From a checkpoint of a small audio frame classifier: activation relu.
Rows from block 8 of a small audio frame classifier, named by matrix and row number. Rows with one number belong to one channel. Each number is 50 + 12 x the weight over its row's rms, rounded and kept within 0 to 99. All counts start at 0. After the name is the row's rms in percent of the matrix's.
After each channel's rows are labels from the 100 clips, of 14976, where the channel reaches its highest value: "responds to" is what is common among them. Only what is clearly more common there than usual is listed. The data: synthesised sound scenes: up to three everyday sounds over a background.
# convs0: expand pointwise conv (model.blocks.8.convs.0.weight, 432x144x1, standardized in use), inputs 0-143
# convs1: depthwise width-3 conv (model.blocks.8.convs.1.weight, 432x1x3), a 3 kernel
# convs2: project pointwise conv (model.blocks.8.convs.2.weight, 144x432x1, standardized in use, transposed), outputs 0-143

convs0.407 096:39 48 49 61 50 50 57 54 37 49 38 41 43 37 44 52 58 29 57 54 55 44 41 53 46 30 63 38 51 34 57 54 93 45 47 36 44 57 34 71 51 56 57 52 40 53 60 35 53 53 35 57 58 74 39 25 59 41 41 46 43 51 66 46 31 37 57 64 40 55 65 49 65 54 58 48 37 54 57 76 59 47 79 35 43 52 87 60 73 30 65 67 64 35 46 55 30 38 35 47 49 62 58 50 32 55 59 51 52 47 54 33 49 48 64 46 37 49 49 48 40 43 57 56 58 49 48 76 68 47 55 46 80 60 45 47 43 62 62 42 31 59 45 61
convs1.407 101:61 53 68
convs2.407 099:57 68 49 65 59 66 49 65 66 57 46 31 50 40 53 45 41 56 58 25 46 25 52 43 50 42 48 36 28 46 62 54 57 70 58 35 32 59 46 58 48 61 42 45 41 40 56 27 29 63 38 46 66 47 39 56 79 32 32 70 24 54 50 39 39 41 46 68 33 36 77 67 56 49 69 61 50 44 59 59 70 52 55 45 33 40 35 38 42 53 41 41 59 38 46 50 44 27 39 52 46 42 39 36 45 41 51 49 72 61 62 65 58 69 75 57 38 33 58 61 39 62 57 62 51 47 46 64 49 30 44 39 65 55 48 39 44 63 45 44 47 40 52 55
responds to: fly buzzing; first sound: fly buzzing; siren

convs0.420 105:44 32 41 19 57 57 36 45 55 41 44 59 34 63 43 26 64 33 41 23 77 34 52 64 56 49 45 67 55 57 50 49 43 38 53 23 45 54 55 39 60 49 53 61 43 45 47 47 45 46 32 54 55 67 52 18 54 57 68 58 41 56 33 51 57 32 52 61 46 55 64 44 46 60 55 75 59 58 59 45 41 39 71 57 53 59 60 57 63 58 53 45 43 60 51 24 46 38 50 48 32 27 29 51 58 54 62 75 46 57 60 54 52 38 75 49 59 46 67 56 40 33 55 67 64 40 26 43 48 54 46 26 60 67 46 36 54 57 54 54 48 66 59 41
convs1.420 077:47 36 65
convs2.420 101:51 44 43 30 43 44 42 47 52 60 26 64 38 40 65 57 49 41 30 42 53 49 43 40 59 50 53 60 52 44 49 45 32 64 46 26 34 54 76 44 64 69 47 59 43 51 61 47 42 42 43 49 52 35 50 32 69 72 69 46 52 47 42 62 68 61 57 56 57 70 47 50 41 73 42 57 59 65 59 51 50 74 65 64 47 65 45 45 46 53 64 43 51 42 42 16 59 27 46 47 30 38 24 55 65 42 63 39 42 55 53 27 58 49 68 55 29 51 55 52 45 53 50 73 27 53 27 47 37 56 30 38 59 69 25 49 50 46 48 61 51 63 51 46
responds to: laughter; chatter

convs0.94 102:34 58 31 67 45 66 45 63 37 50 57 41 60 28 40 58 68 56 47 37 67 50 39 57 52 69 62 31 40 48 56 39 42 51 58 70 69 43 36 50 44 53 74 46 43 61 79 68 55 67 54 43 50 50 43 52 31 45 17 60 55 51 27 51 47 34 60 39 59 41 44 46 63 37 49 38 38 48 56 62 72 28 45 29 42 58 21 69 52 45 51 32 48 40 46 47 44 62 54 63 66 60 49 48 59 57 44 35 72 46 58 29 43 57 47 61 53 48 55 68 75 48 49 42 40 49 52 40 62 46 50 59 48 49 63 44 32 33 37 37 70 46 58 64
convs1.94 092:57 60 33
convs2.94 118:70 66 55 33 30 53 36 41 45 32 61 39 30 76 61 56 41 53 37 44 57 57 38 53 46 44 39 71 57 54 46 49 40 62 51 40 50 69 76 50 39 56 43 54 65 39 50 44 48 27 42 49 62 33 48 44 48 68 82 58 42 63 53 60 47 53 53 57 24 60 46 57 46 53 55 47 61 60 48 37 35 58 63 87 39 52 63 58 31 62 64 62 54 23 62 43 40 69 60 38 45 48 31 59 51 49 60 55 33 41 45 35 43 47 54 27 61 26 48 39 35 60 50 44 66 56 34 49 56 46 61 38 39 49 45 57 59 72 61 43 40 38 48 47
responds to: laughter; first sound: laughter

convs0.208 102:51 25 32 36 43 54 37 30 60 42 22 47 42 44 43 39 49 45 48 39 57 46 56 51 51 42 68 77 49 49 50 51 48 33 44 40 36 65 63 40 41 39 56 64 62 38 44 49 63 43 44 48 51 57 53 52 48 64 65 50 66 55 31 62 64 28 51 66 70 65 36 45 51 59 52 64 68 52 48 34 56 58 80 54 58 39 48 56 70 63 51 59 31 49 35 37 38 44 33 47 39 53 41 56 50 66 54 53 43 64 81 65 66 26 60 47 46 56 71 62 43 54 35 62 63 40 42 52 43 75 57 32 45 53 56 32 62 67 44 58 32 63 69 49
convs1.208 094:56 33 60
convs2.208 095:41 41 36 35 50 57 35 47 42 53 31 41 29 43 34 40 51 66 48 57 62 68 52 40 68 50 36 67 38 42 35 40 43 21 40 45 21 52 47 44 44 55 45 48 57 52 54 44 63 58 66 50 53 57 59 45 53 50 58 54 62 57 21 66 51 36 44 71 70 53 19 54 54 55 47 62 45 43 42 38 50 76 69 46 62 59 54 55 54 61 43 55 49 56 40 38 55 28 41 42 30 53 43 63 63 58 59 51 32 71 51 36 53 47 79 38 38 47 35 34 57 28 50 62 64 46 54 71 50 60 58 38 59 67 43 25 49 56 49 58 30 67 53 62
responds to: background: none; church bell; frog croaking

convs0.20 083:43 58 48 40 48 99 45 56 47 50 54 32 42 53 44 48 51 54 53 27 42 19 56 59 67 47 55 54 40 55 43 56 37 45 49 56 59 62 61 45 52 45 53 59 54 32 43 52 47 48 46 32 47 29 41 55 49 54 42 53 50 98 41 52 41 07 36 52 58 68 33 61 52 49 75 51 75 51 46 44 58 41 46 43 41 31 50 57 45 61 50 56 33 63 53 34 55 47 39 53 64 53 49 60 68 60 58 63 50 63 49 59 61 38 48 40 49 27 56 58 50 43 38 67 57 43 45 52 47 43 49 43 51 38 51 62 60 52 27 30 48 60 61 52
convs1.20 074:41 48 31
convs2.20 073:24 54 32 28 62 70 62 52 30 34 47 49 49 20 52 42 53 46 62 59 57 61 59 47 32 28 31 47 39 51 56 36 48 50 41 47 67 66 48 49 47 55 86 34 48 60 71 57 59 50 52 65 55 56 37 43 53 50 29 56 65 44 61 33 60 60 55 35 57 47 35 58 50 62 49 44 36 47 52 70 67 32 61 48 53 64 58 51 73 44 31 54 62 48 37 59 42 44 59 57 39 50 48 45 47 54 54 35 51 45 67 44 57 55 47 46 52 69 57 52 67 44 14 47 43 32 74 64 40 47 45 47 60 49 50 44 47 49 62 69 68 62 71 36
responds to: background: none; reverberation; text has "reverberant"; church bell

convs0.336 102:40 29 43 69 36 49 76 63 67 47 50 36 44 50 13 48 82 46 59 61 51 60 29 63 38 45 78 59 57 39 49 27 35 57 33 58 45 45 56 61 40 49 50 62 43 55 73 61 72 36 35 72 44 46 53 48 61 54 54 50 43 36 48 46 62 48 58 68 57 33 51 44 40 49 42 50 45 51 46 52 51 45 64 38 59 36 46 40 54 32 51 44 32 32 60 33 42 43 38 47 44 75 32 43 53 54 34 42 59 54 42 37 50 58 45 66 32 62 42 55 55 41 66 50 71 52 41 65 68 59 67 51 70 56 38 41 52 56 39 68 39 58 40 42
convs1.336 136:55 59 68
convs2.336 107:52 45 59 58 60 36 51 36 42 61 62 60 53 47 75 42 40 64 45 77 34 31 72 52 63 35 27 46 53 48 66 63 56 61 41 54 63 40 50 35 41 55 41 53 52 33 58 48 43 54 60 43 42 45 37 50 66 59 55 51 30 80 57 30 55 59 55 49 43 64 25 68 58 54 66 53 62 63 59 48 52 45 49 58 68 75 58 51 29 23 62 39 67 69 51 52 38 52 47 54 44 52 42 59 61 42 58 56 54 54 36 43 50 39 62 54 54 28 45 20 27 69 40 60 36 52 43 45 64 37 49 57 49 40 33 37 56 36 33 54 57 24 53 47
responds to: fly buzzing; first sound: fly buzzing

convs0.390 101:54 34 27 35 52 74 58 48 34 48 32 26 25 39 26 39 47 46 49 49 73 38 73 44 69 30 36 56 30 62 50 56 39 32 39 52 62 50 46 38 64 57 52 48 53 30 55 36 52 49 36 43 42 58 57 75 61 57 45 53 46 62 35 44 32 43 49 40 75 74 48 61 36 48 69 66 65 44 60 72 47 41 57 60 34 51 63 48 54 57 52 65 65 43 57 45 68 39 49 66 61 42 42 64 62 60 63 56 48 49 36 47 47 51 62 44 40 44 41 61 62 42 26 65 44 30 53 40 45 45 31 51 59 46 55 50 73 57 42 56 47 51 56 63
convs1.390 096:31 53 59
convs2.390 099:64 53 47 54 50 45 46 52 46 50 56 76 38 48 64 54 68 52 51 47 43 53 42 45 51 59 38 25 44 53 48 29 56 48 56 65 19 59 62 62 53 55 40 54 56 62 38 35 50 57 40 55 54 37 44 45 61 58 52 64 40 45 55 36 71 54 58 46 45 46 44 42 29 53 52 34 38 25 48 33 64 58 41 58 49 68 51 62 31 49 35 47 59 53 43 29 39 32 24 57 38 39 55 39 46 49 60 55 66 57 56 79 53 70 65 81 66 72 77 70 58 68 60 62 41 41 34 50 44 38 34 37 39 72 39 48 37 55 53 73 48 48 51 60
responds to: laughter

convs0.6 099:70 38 33 47 47 48 54 69 44 25 63 66 42 52 56 40 48 66 28 58 51 41 46 20 32 34 62 30 70 57 80 52 60 38 50 73 48 51 39 55 37 62 48 37 63 50 50 65 48 56 57 52 47 42 63 44 68 69 64 59 58 36 53 48 50 42 51 71 52 52 49 34 37 35 17 45 49 72 54 41 41 50 66 49 48 51 30 48 47 49 59 42 61 59 58 43 26 57 30 40 61 49 42 49 55 52 59 49 72 49 43 51 69 36 73 49 49 47 64 49 60 27 53 55 52 57 39 41 53 34 59 28 49 46 44 53 60 43 70 38 40 73 47 57
convs1.6 144:55 62 66
convs2.6 120:61 49 46 35 63 31 76 51 62 56 52 29 48 50 39 58 49 44 65 61 67 40 63 47 53 38 43 58 59 50 56 74 62 28 66 47 49 54 48 33 33 45 43 56 37 37 42 63 57 60 73 66 52 52 56 68 64 69 46 51 47 59 53 58 45 67 48 65 72 37 50 57 57 46 26 57 34 42 50 42 32 52 53 52 28 68 49 40 31 32 37 59 72 50 38 49 47 50 51 41 43 46 39 53 67 48 55 38 55 67 54 68 56 62 56 25 43 35 67 30 31 68 42 55 49 39 42 48 33 34 47 31 44 43 56 19 53 66 32 42 40 52 57 37
responds to: ball bouncing; first sound: ball bouncing; background: none

convs0.82 098:51 34 49 64 39 46 53 76 38 42 29 49 50 37 49 32 60 37 52 48 55 48 57 58 45 19 46 39 55 33 67 50 67 52 43 39 40 79 46 50 44 45 59 59 41 49 65 62 42 61 47 62 52 68 33 46 62 42 35 51 61 41 64 34 57 58 53 46 39 37 57 54 58 73 44 34 38 49 59 67 49 47 65 43 42 62 50 44 70 28 33 66 68 27 48 60 42 34 23 33 54 73 52 48 40 45 74 51 68 37 49 28 50 63 60 55 51 57 55 43 46 52 52 69 51 70 50 84 78 41 47 45 50 50 43 52 37 50 54 44 55 60 47 47
convs1.82 112:62 58 65
convs2.82 105:39 46 60 61 35 43 58 65 69 53 35 54 44 59 51 40 44 57 47 25 30 17 53 42 62 38 43 56 34 41 54 47 61 44 30 48 32 71 42 46 60 40 55 57 52 42 34 61 24 47 46 46 56 46 47 45 67 38 39 70 57 53 49 61 33 41 66 51 41 26 34 50 45 70 59 44 50 41 53 60 58 48 51 45 42 17 51 73 36 43 36 41 71 46 55 49 46 62 22 43 45 66 58 58 42 51 57 57 67 62 48 47 34 49 70 50 42 47 37 52 50 53 62 54 57 43 48 66 77 75 67 22 52 54 48 50 40 55 49 51 42 39 52 76
responds to: fly buzzing; first sound: fly buzzing

convs0.56 101:39 50 27 40 60 62 55 60 62 43 23 42 46 44 57 40 57 44 64 49 62 60 50 69 70 39 55 46 38 45 49 50 16 49 39 54 43 57 48 26 35 32 68 43 50 81 60 55 53 60 22 60 49 56 37 76 63 39 44 48 31 41 57 36 49 48 49 45 56 44 36 52 59 39 43 46 56 48 53 45 56 43 59 49 55 79 48 61 64 43 47 47 59 66 33 45 39 31 47 67 50 34 46 49 63 56 46 62 49 52 59 39 60 35 48 55 39 67 55 74 54 43 18 53 36 41 38 54 65 48 46 58 54 64 29 50 42 37 36 59 82 55 57 63
convs1.56 065:61 64 60
convs2.56 101:44 31 38 47 39 47 46 53 57 39 48 56 46 56 47 54 55 45 26 33 36 28 37 39 44 52 51 58 64 53 36 29 82 28 54 40 42 61 38 48 61 44 60 68 55 53 41 57 27 38 72 54 55 44 66 29 46 60 59 64 74 44 66 43 54 51 48 43 39 70 44 69 50 53 60 50 54 53 33 50 44 51 70 62 52 28 54 59 45 45 72 57 52 47 71 46 57 79 53 56 47 41 39 47 43 60 47 29 62 36 46 38 28 41 54 49 41 51 39 30 35 46 48 39 62 57 49 26 62 64 50 38 48 56 69 58 56 49 84 46 34 44 61 44
responds to: laughter; church bell

convs0.132 103:61 43 33 67 49 59 62 55 42 46 49 47 38 48 63 44 34 52 32 54 63 33 59 67 55 43 49 24 48 58 56 76 46 55 40 38 50 37 38 63 57 58 67 45 57 45 45 29 28 70 48 40 39 50 62 45 62 34 37 46 43 61 25 46 38 41 64 39 49 37 35 40 63 45 61 57 56 56 65 60 69 50 33 61 60 69 59 53 64 64 52 42 60 48 27 35 61 48 48 45 86 47 74 59 56 46 68 56 59 35 34 60 47 49 72 43 53 52 35 47 61 56 50 30 53 41 66 21 59 43 32 65 57 46 66 53 46 34 30 59 49 48 48 57
convs1.132 081:34 49 64
convs2.132 115:24 40 44 65 50 41 55 49 53 39 61 58 47 49 75 60 64 47 36 47 37 51 66 43 51 44 48 26 39 61 39 41 60 61 56 90 40 46 33 51 71 49 53 44 53 78 54 19 62 57 34 50 37 67 70 37 32 37 47 67 48 46 66 52 59 41 49 29 56 39 65 56 28 55 53 32 36 23 55 54 61 58 32 51 47 60 44 46 48 73 57 51 52 62 43 52 62 58 43 77 59 61 37 41 57 38 53 47 42 33 58 49 39 27 47 60 51 44 46 58 67 57 50 41 67 41 57 48 34 36 42 60 35 45 36 60 63 49 51 58 52 44 49 49
responds to: reverberation; text has "room"; text has "reverberant"; crickets

convs0.143 101:44 55 50 68 48 40 52 62 25 32 33 42 62 49 45 48 71 62 52 48 53 46 57 49 55 56 58 54 56 57 38 37 18 52 45 62 51 66 52 38 58 47 55 54 58 68 39 74 54 55 64 56 44 25 52 36 42 61 54 32 62 44 45 57 50 67 57 50 70 32 44 46 24 61 53 61 59 53 53 51 54 47 61 53 51 27 43 55 47 49 44 44 60 38 73 42 66 43 65 57 27 83 76 23 51 45 48 34 68 22 51 61 37 51 27 39 34 61 53 57 73 46 58 60 60 33 51 44 37 47 42 38 41 50 53 60 49 57 41 36 47 32 62 50
convs1.143 093:61 52 67
convs2.143 110:48 29 43 49 56 38 52 38 62 30 40 48 45 57 31 43 54 59 37 60 48 43 60 53 45 41 44 33 45 27 63 35 46 51 54 47 47 58 46 34 44 68 41 49 47 45 62 44 40 38 63 60 53 61 48 63 73 45 62 60 37 70 51 64 41 46 39 59 51 61 43 73 27 53 69 53 71 69 60 54 33 23 64 54 62 48 45 34 55 56 62 42 59 53 76 61 44 52 29 55 45 59 45 55 69 29 47 64 23 47 59 30 52 33 45 37 39 37 45 54 14 56 41 78 67 58 45 59 67 46 67 59 51 57 51 56 59 36 66 51 64 44 41 49
responds to: background: none; reverberation; text has "room"; text has "reverberant"

convs0.182 103:85 40 59 45 15 50 47 41 50 74 52 27 42 49 53 57 46 47 43 26 41 60 51 39 56 54 66 51 50 61 60 41 53 34 57 35 40 62 55 58 28 55 43 45 52 40 41 46 26 43 41 58 26 44 57 56 60 71 61 75 50 56 28 49 70 28 52 55 53 60 24 44 31 47 55 44 53 50 50 65 46 49 53 41 51 46 57 41 39 72 66 57 36 38 48 52 61 42 55 54 26 62 41 63 47 67 61 67 32 55 63 62 59 47 57 57 55 49 73 58 47 70 49 53 55 36 46 65 34 52 58 49 47 45 53 44 46 59 33 76 29 64 60 45
convs1.182 100:56 33 60
convs2.182 104:37 23 41 64 31 34 53 33 53 52 48 54 41 52 51 31 45 52 56 42 56 54 59 60 44 71 35 55 57 58 36 51 45 39 51 56 33 50 53 35 42 57 28 51 62 53 29 44 65 67 41 39 52 53 49 26 36 57 39 52 43 39 28 58 37 47 15 57 36 27 32 34 55 65 38 53 46 64 54 37 45 57 47 60 64 61 53 58 65 63 56 40 60 58 46 31 56 36 45 59 33 59 57 26 58 59 52 72 36 71 55 60 63 52 56 43 76 51 42 43 48 45 52 80 75 59 72 67 47 53 62 39 34 56 54 49 38 44 44 42 34 57 44 54
responds to: background: none; water drop; doorbell; church bell

convs0.18 104:51 55 39 39 64 59 39 52 45 43 38 11 42 31 40 57 57 35 66 32 83 34 46 64 62 47 45 62 29 59 51 69 28 60 61 36 41 53 54 35 40 39 64 61 63 58 59 57 44 56 42 41 45 71 40 39 39 39 48 40 52 60 55 29 36 45 51 73 44 46 28 47 42 45 65 72 43 51 49 40 57 52 61 40 53 57 37 58 57 52 36 43 58 51 37 24 42 43 54 62 44 37 47 58 49 71 50 65 68 45 66 64 48 56 68 48 36 41 47 66 55 45 52 74 49 41 43 45 54 63 53 39 65 65 34 44 51 62 44 39 51 74 65 69
convs1.18 091:37 44 65
convs2.18 117:53 53 46 47 65 61 46 61 48 66 51 33 46 42 39 34 63 56 49 39 39 64 38 57 57 51 47 46 44 46 63 29 29 60 56 38 51 63 55 47 48 55 59 49 74 43 70 79 63 43 51 53 76 51 58 43 47 60 45 58 80 48 56 50 77 53 58 61 47 36 36 66 43 59 39 57 39 44 21 31 41 49 45 57 34 55 52 60 40 36 45 50 35 45 59 41 68 45 41 66 33 58 26 55 53 53 40 58 64 43 35 40 61 69 80 53 39 71 55 56 38 61 47 64 51 55 40 61 35 55 59 19 62 49 32 52 34 50 54 75 42 42 41 43
responds to: laughter; first sound: laughter

convs0.187 078:46 45 43 38 46 98 49 56 52 52 51 31 40 48 53 56 46 55 41 34 40 30 58 52 76 48 45 46 35 53 63 54 46 41 53 46 56 59 51 47 51 49 52 44 55 46 46 34 46 44 43 29 52 46 50 53 54 46 45 48 51 90 46 53 42 00 42 59 58 71 36 61 52 32 75 43 69 52 44 40 56 43 48 48 32 41 60 56 50 53 58 61 23 70 40 43 51 52 43 53 58 34 36 63 60 70 42 78 46 68 49 59 57 30 56 33 45 36 56 56 48 45 40 60 49 39 55 46 56 52 49 39 52 31 48 43 45 50 36 52 46 60 56 60
convs1.187 036:36 36 43
convs2.187 058:35 36 31 52 52 51 55 53 32 48 49 38 29 33 53 49 44 55 47 40 66 78 68 60 36 53 42 21 55 50 52 40 46 35 37 74 51 51 42 51 53 70 76 36 40 68 54 50 56 77 38 61 52 79 43 49 48 45 73 61 46 42 47 50 34 44 57 54 66 44 39 44 60 40 57 32 57 45 50 54 61 47 61 47 56 60 62 45 53 29 34 52 55 44 35 41 54 46 49 62 44 41 46 43 51 58 52 48 36 47 84 39 47 39 32 44 38 41 51 45 44 44 54 61 56 49 85 59 50 54 56 50 44 65 58 43 33 35 66 82 26 44 66 47
responds to: background: none; fly buzzing; first sound: fly buzzing

convs0.325 101:53 37 41 28 45 53 41 49 65 40 31 58 38 52 35 53 46 51 46 41 69 43 61 44 53 43 48 58 43 54 43 54 70 58 20 34 59 37 31 45 50 43 61 70 44 48 49 22 49 46 38 75 50 38 33 67 65 58 42 50 40 50 65 60 55 53 56 57 69 37 58 49 47 55 47 56 46 54 41 32 47 59 60 33 53 75 56 37 44 50 38 60 53 41 34 40 28 33 32 43 35 32 64 45 41 62 31 52 45 65 56 55 59 66 75 61 48 58 38 62 43 30 61 57 43 43 53 40 52 76 38 49 64 61 61 54 47 69 47 64 55 69 73 78
convs1.325 103:67 49 38
convs2.325 112:51 42 51 70 23 37 62 44 49 56 54 38 55 47 48 37 38 51 56 61 41 65 59 34 47 48 49 46 52 56 46 40 50 62 74 46 38 48 53 54 58 55 45 58 61 40 43 43 52 61 31 56 68 43 26 62 25 60 59 49 53 46 56 52 50 52 32 48 35 40 34 46 20 75 59 53 39 29 28 39 40 46 51 33 66 29 31 52 43 58 42 50 49 39 57 70 37 28 39 38 51 56 73 44 46 45 60 35 47 49 55 66 56 76 67 54 35 50 66 66 50 57 62 44 53 54 61 52 51 38 70 52 46 49 66 72 53 77 61 83 42 41 57 48
responds to: ball bouncing; first sound: ball bouncing; engine

convs0.380 102:50 35 42 42 29 50 60 49 31 47 49 62 49 54 50 48 57 59 55 51 41 22 64 63 56 46 52 48 80 51 47 80 51 49 40 48 68 48 57 61 47 57 49 65 28 22 55 46 44 68 57 53 42 13 35 55 67 49 42 43 52 73 24 82 39 39 55 43 52 57 54 46 52 62 43 59 68 59 48 53 58 36 53 39 54 41 59 59 64 50 56 40 41 51 48 44 50 37 29 28 26 53 49 29 51 23 63 40 48 58 39 49 54 43 46 57 51 50 46 43 52 62 69 52 48 70 67 42 60 55 58 60 52 43 84 58 59 52 52 36 50 58 62 40
convs1.380 103:35 46 63
convs2.380 101:46 42 69 55 54 46 55 31 57 55 66 43 56 53 35 47 42 52 24 52 68 65 28 67 59 40 42 71 53 59 58 51 49 37 77 35 44 59 26 36 57 26 49 56 46 44 58 51 29 60 38 41 59 42 33 62 39 69 55 52 39 54 57 73 42 49 39 56 40 50 58 48 46 68 69 50 54 50 47 61 43 50 67 70 31 67 45 22 31 43 44 52 55 37 52 49 42 50 47 47 43 43 47 48 45 45 54 54 37 43 40 63 36 65 61 58 76 48 49 48 36 80 60 62 78 74 45 48 40 38 36 34 50 39 63 47 49 67 39 48 42 57 65 30
responds to: ball bouncing; first sound: ball bouncing

convs0.297 097:43 34 37 69 45 42 48 42 64 53 47 41 54 46 40 40 62 48 46 44 48 44 39 81 46 48 75 51 46 57 52 54 45 74 35 69 28 37 52 35 37 48 56 54 48 72 54 33 57 63 45 57 54 41 49 49 64 47 56 42 54 37 62 40 46 63 67 50 44 46 36 36 40 49 53 56 50 58 49 41 52 56 44 50 94 54 56 68 53 56 61 38 61 51 30 51 41 53 30 70 58 48 57 59 56 59 54 44 54 39 69 47 52 65 78 50 18 64 34 53 54 43 42 51 38 34 58 44 40 59 63 67 63 61 48 58 36 20 45 79 32 51 49 66
convs1.297 080:62 54 66
convs2.297 107:30 26 12 35 51 55 58 48 72 26 38 45 52 75 52 45 31 72 66 40 40 28 50 52 49 42 50 52 39 52 33 54 48 64 27 36 64 26 72 42 26 39 47 53 46 37 43 38 33 58 48 43 61 28 45 47 54 43 32 38 40 57 42 32 51 46 46 45 56 38 38 56 40 56 49 63 66 58 42 45 74 37 42 52 71 47 52 69 29 49 59 47 59 67 49 43 50 41 42 59 59 46 48 66 46 48 56 42 75 54 64 65 70 58 54 45 58 59 73 63 61 51 64 59 58 63 37 53 48 67 52 48 46 52 56 51 54 51 40 49 35 56 57 52
responds to: howling; first sound: howling

convs0.23 101:48 20 52 50 35 45 45 33 52 45 68 58 60 36 60 28 68 47 40 62 39 45 51 48 50 37 64 46 59 53 52 58 49 45 65 59 64 65 53 38 45 53 45 39 44 47 51 48 71 46 52 49 41 45 48 45 42 40 44 53 46 43 42 46 40 34 31 37 41 59 41 24 60 51 20 48 50 52 56 47 65 57 63 64 60 55 59 58 70 67 59 31 39 61 34 37 48 43 31 44 64 43 38 40 43 43 76 43 36 46 64 58 60 36 68 51 54 64 65 47 59 73 36 73 42 34 81 67 65 51 70 68 78 58 63 67 45 42 51 67 55 48 38 56
convs1.23 104:62 64 59
convs2.23 104:63 48 32 58 71 53 56 64 80 51 35 20 59 32 51 58 26 59 67 41 41 52 52 60 67 60 55 43 52 57 52 70 57 55 62 41 46 45 56 46 50 32 55 42 62 48 40 46 32 46 54 38 67 38 42 42 66 48 47 49 55 50 43 39 38 53 48 55 55 48 46 58 38 45 69 73 61 37 45 50 50 60 39 62 58 31 54 39 32 49 43 32 73 41 42 44 48 48 58 63 55 33 49 70 53 33 54 14 59 48 63 66 54 58 73 32 32 56 63 54 59 40 36 46 48 45 36 37 31 48 25 68 67 54 61 55 46 53 27 51 40 30 59 59
responds to: howling; first sound: howling

convs0.369 102:51 27 23 37 29 54 41 48 44 56 57 35 43 21 61 79 71 62 31 41 56 42 41 51 44 31 57 66 41 55 55 55 46 58 47 59 49 64 47 62 60 69 72 49 52 66 58 48 47 46 51 55 37 54 31 48 45 61 39 64 58 50 53 48 47 44 54 38 69 61 51 48 33 41 41 32 40 56 37 59 65 47 62 39 66 40 43 39 54 55 52 29 39 40 36 39 42 44 49 57 37 53 60 56 42 68 63 37 63 51 55 44 54 45 64 72 40 59 34 53 66 48 56 46 37 49 70 31 25 53 50 41 74 31 51 60 46 48 42 77 51 61 71 74
convs1.369 086:65 50 35
convs2.369 099:75 52 55 64 44 84 44 53 67 67 55 42 30 59 34 51 76 50 72 37 36 54 31 46 58 61 58 49 42 40 33 31 56 66 78 58 50 46 65 55 32 37 44 53 56 37 50 34 51 61 40 56 69 45 29 37 43 44 46 62 57 55 58 55 62 54 59 54 37 63 59 69 25 57 51 35 60 41 41 36 47 53 51 38 59 36 28 62 16 57 49 52 53 35 62 49 37 49 55 59 46 54 44 65 22 49 68 67 55 58 51 46 54 55 61 55 30 38 51 42 61 53 63 45 66 51 26 52 51 34 45 42 34 57 41 53 38 60 49 51 40 47 49 43
responds to: laughter; first sound: laughter

convs0.83 101:58 53 41 33 59 68 66 35 44 44 41 53 53 66 54 56 68 47 74 45 62 34 58 79 62 24 74 54 57 37 47 58 41 57 55 37 49 46 36 50 54 40 57 47 33 36 53 64 45 61 48 52 25 32 50 39 63 39 58 41 45 61 38 45 58 31 67 33 56 48 51 47 44 33 38 51 51 59 39 34 58 34 53 42 41 57 66 46 44 40 50 36 54 45 52 06 38 45 53 63 15 54 53 63 58 43 44 57 51 58 59 51 49 36 51 64 40 42 55 50 57 69 50 73 61 68 53 45 62 38 47 45 60 35 65 39 55 42 46 43 40 80 57 58
convs1.83 095:33 48 61
convs2.83 112:45 58 58 56 54 53 50 24 41 60 72 37 49 56 39 42 66 46 36 56 48 61 50 51 44 51 52 67 47 63 54 40 49 59 42 33 55 64 25 62 59 50 54 39 53 51 59 21 26 29 60 42 44 32 38 64 40 37 50 58 40 38 46 64 24 41 39 47 60 63 69 42 41 54 60 48 66 55 57 49 63 43 64 61 41 39 36 44 50 45 62 64 45 39 63 46 47 72 25 45 42 44 65 76 39 62 31 41 38 52 67 56 42 39 51 55 58 59 32 40 33 69 69 47 64 68 60 60 44 83 43 53 47 35 42 64 57 52 44 62 56 31 68 44
responds to: ball bouncing; first sound: ball bouncing

convs0.299 100:51 34 52 76 31 53 51 63 51 33 41 51 33 44 54 47 75 77 38 67 62 53 52 58 51 35 57 41 61 51 46 54 35 21 44 56 44 49 34 52 29 39 46 39 38 48 30 59 47 35 53 55 61 67 60 38 30 53 50 57 34 45 29 30 40 30 77 59 53 37 46 48 56 48 55 54 44 75 57 33 77 48 61 46 68 51 55 53 45 62 62 42 51 55 61 38 46 44 52 52 62 58 50 48 80 71 54 37 56 52 41 42 38 36 63 63 53 52 44 35 55 48 65 63 58 62 43 37 63 32 76 55 53 49 44 60 45 51 58 34 47 53 26 63
convs1.299 106:63 34 53
convs2.299 105:67 28 49 44 47 37 58 59 51 53 76 55 46 58 54 56 66 67 61 58 46 60 54 42 44 50 62 59 71 51 49 71 39 51 46 49 39 53 44 51 58 56 39 66 57 49 49 49 75 59 49 57 55 45 43 47 55 48 44 51 25 36 15 33 58 50 46 57 66 51 54 28 52 59 51 70 31 61 54 33 51 38 67 37 66 69 62 23 24 43 45 45 68 62 42 51 55 24 41 61 67 36 63 50 50 42 42 36 54 60 36 71 53 40 50 40 47 44 84 60 49 55 47 51 67 43 48 60 63 49 58 46 52 63 37 42 34 44 49 37 25 58 25 38
responds to: ball bouncing; first sound: ball bouncing; knocking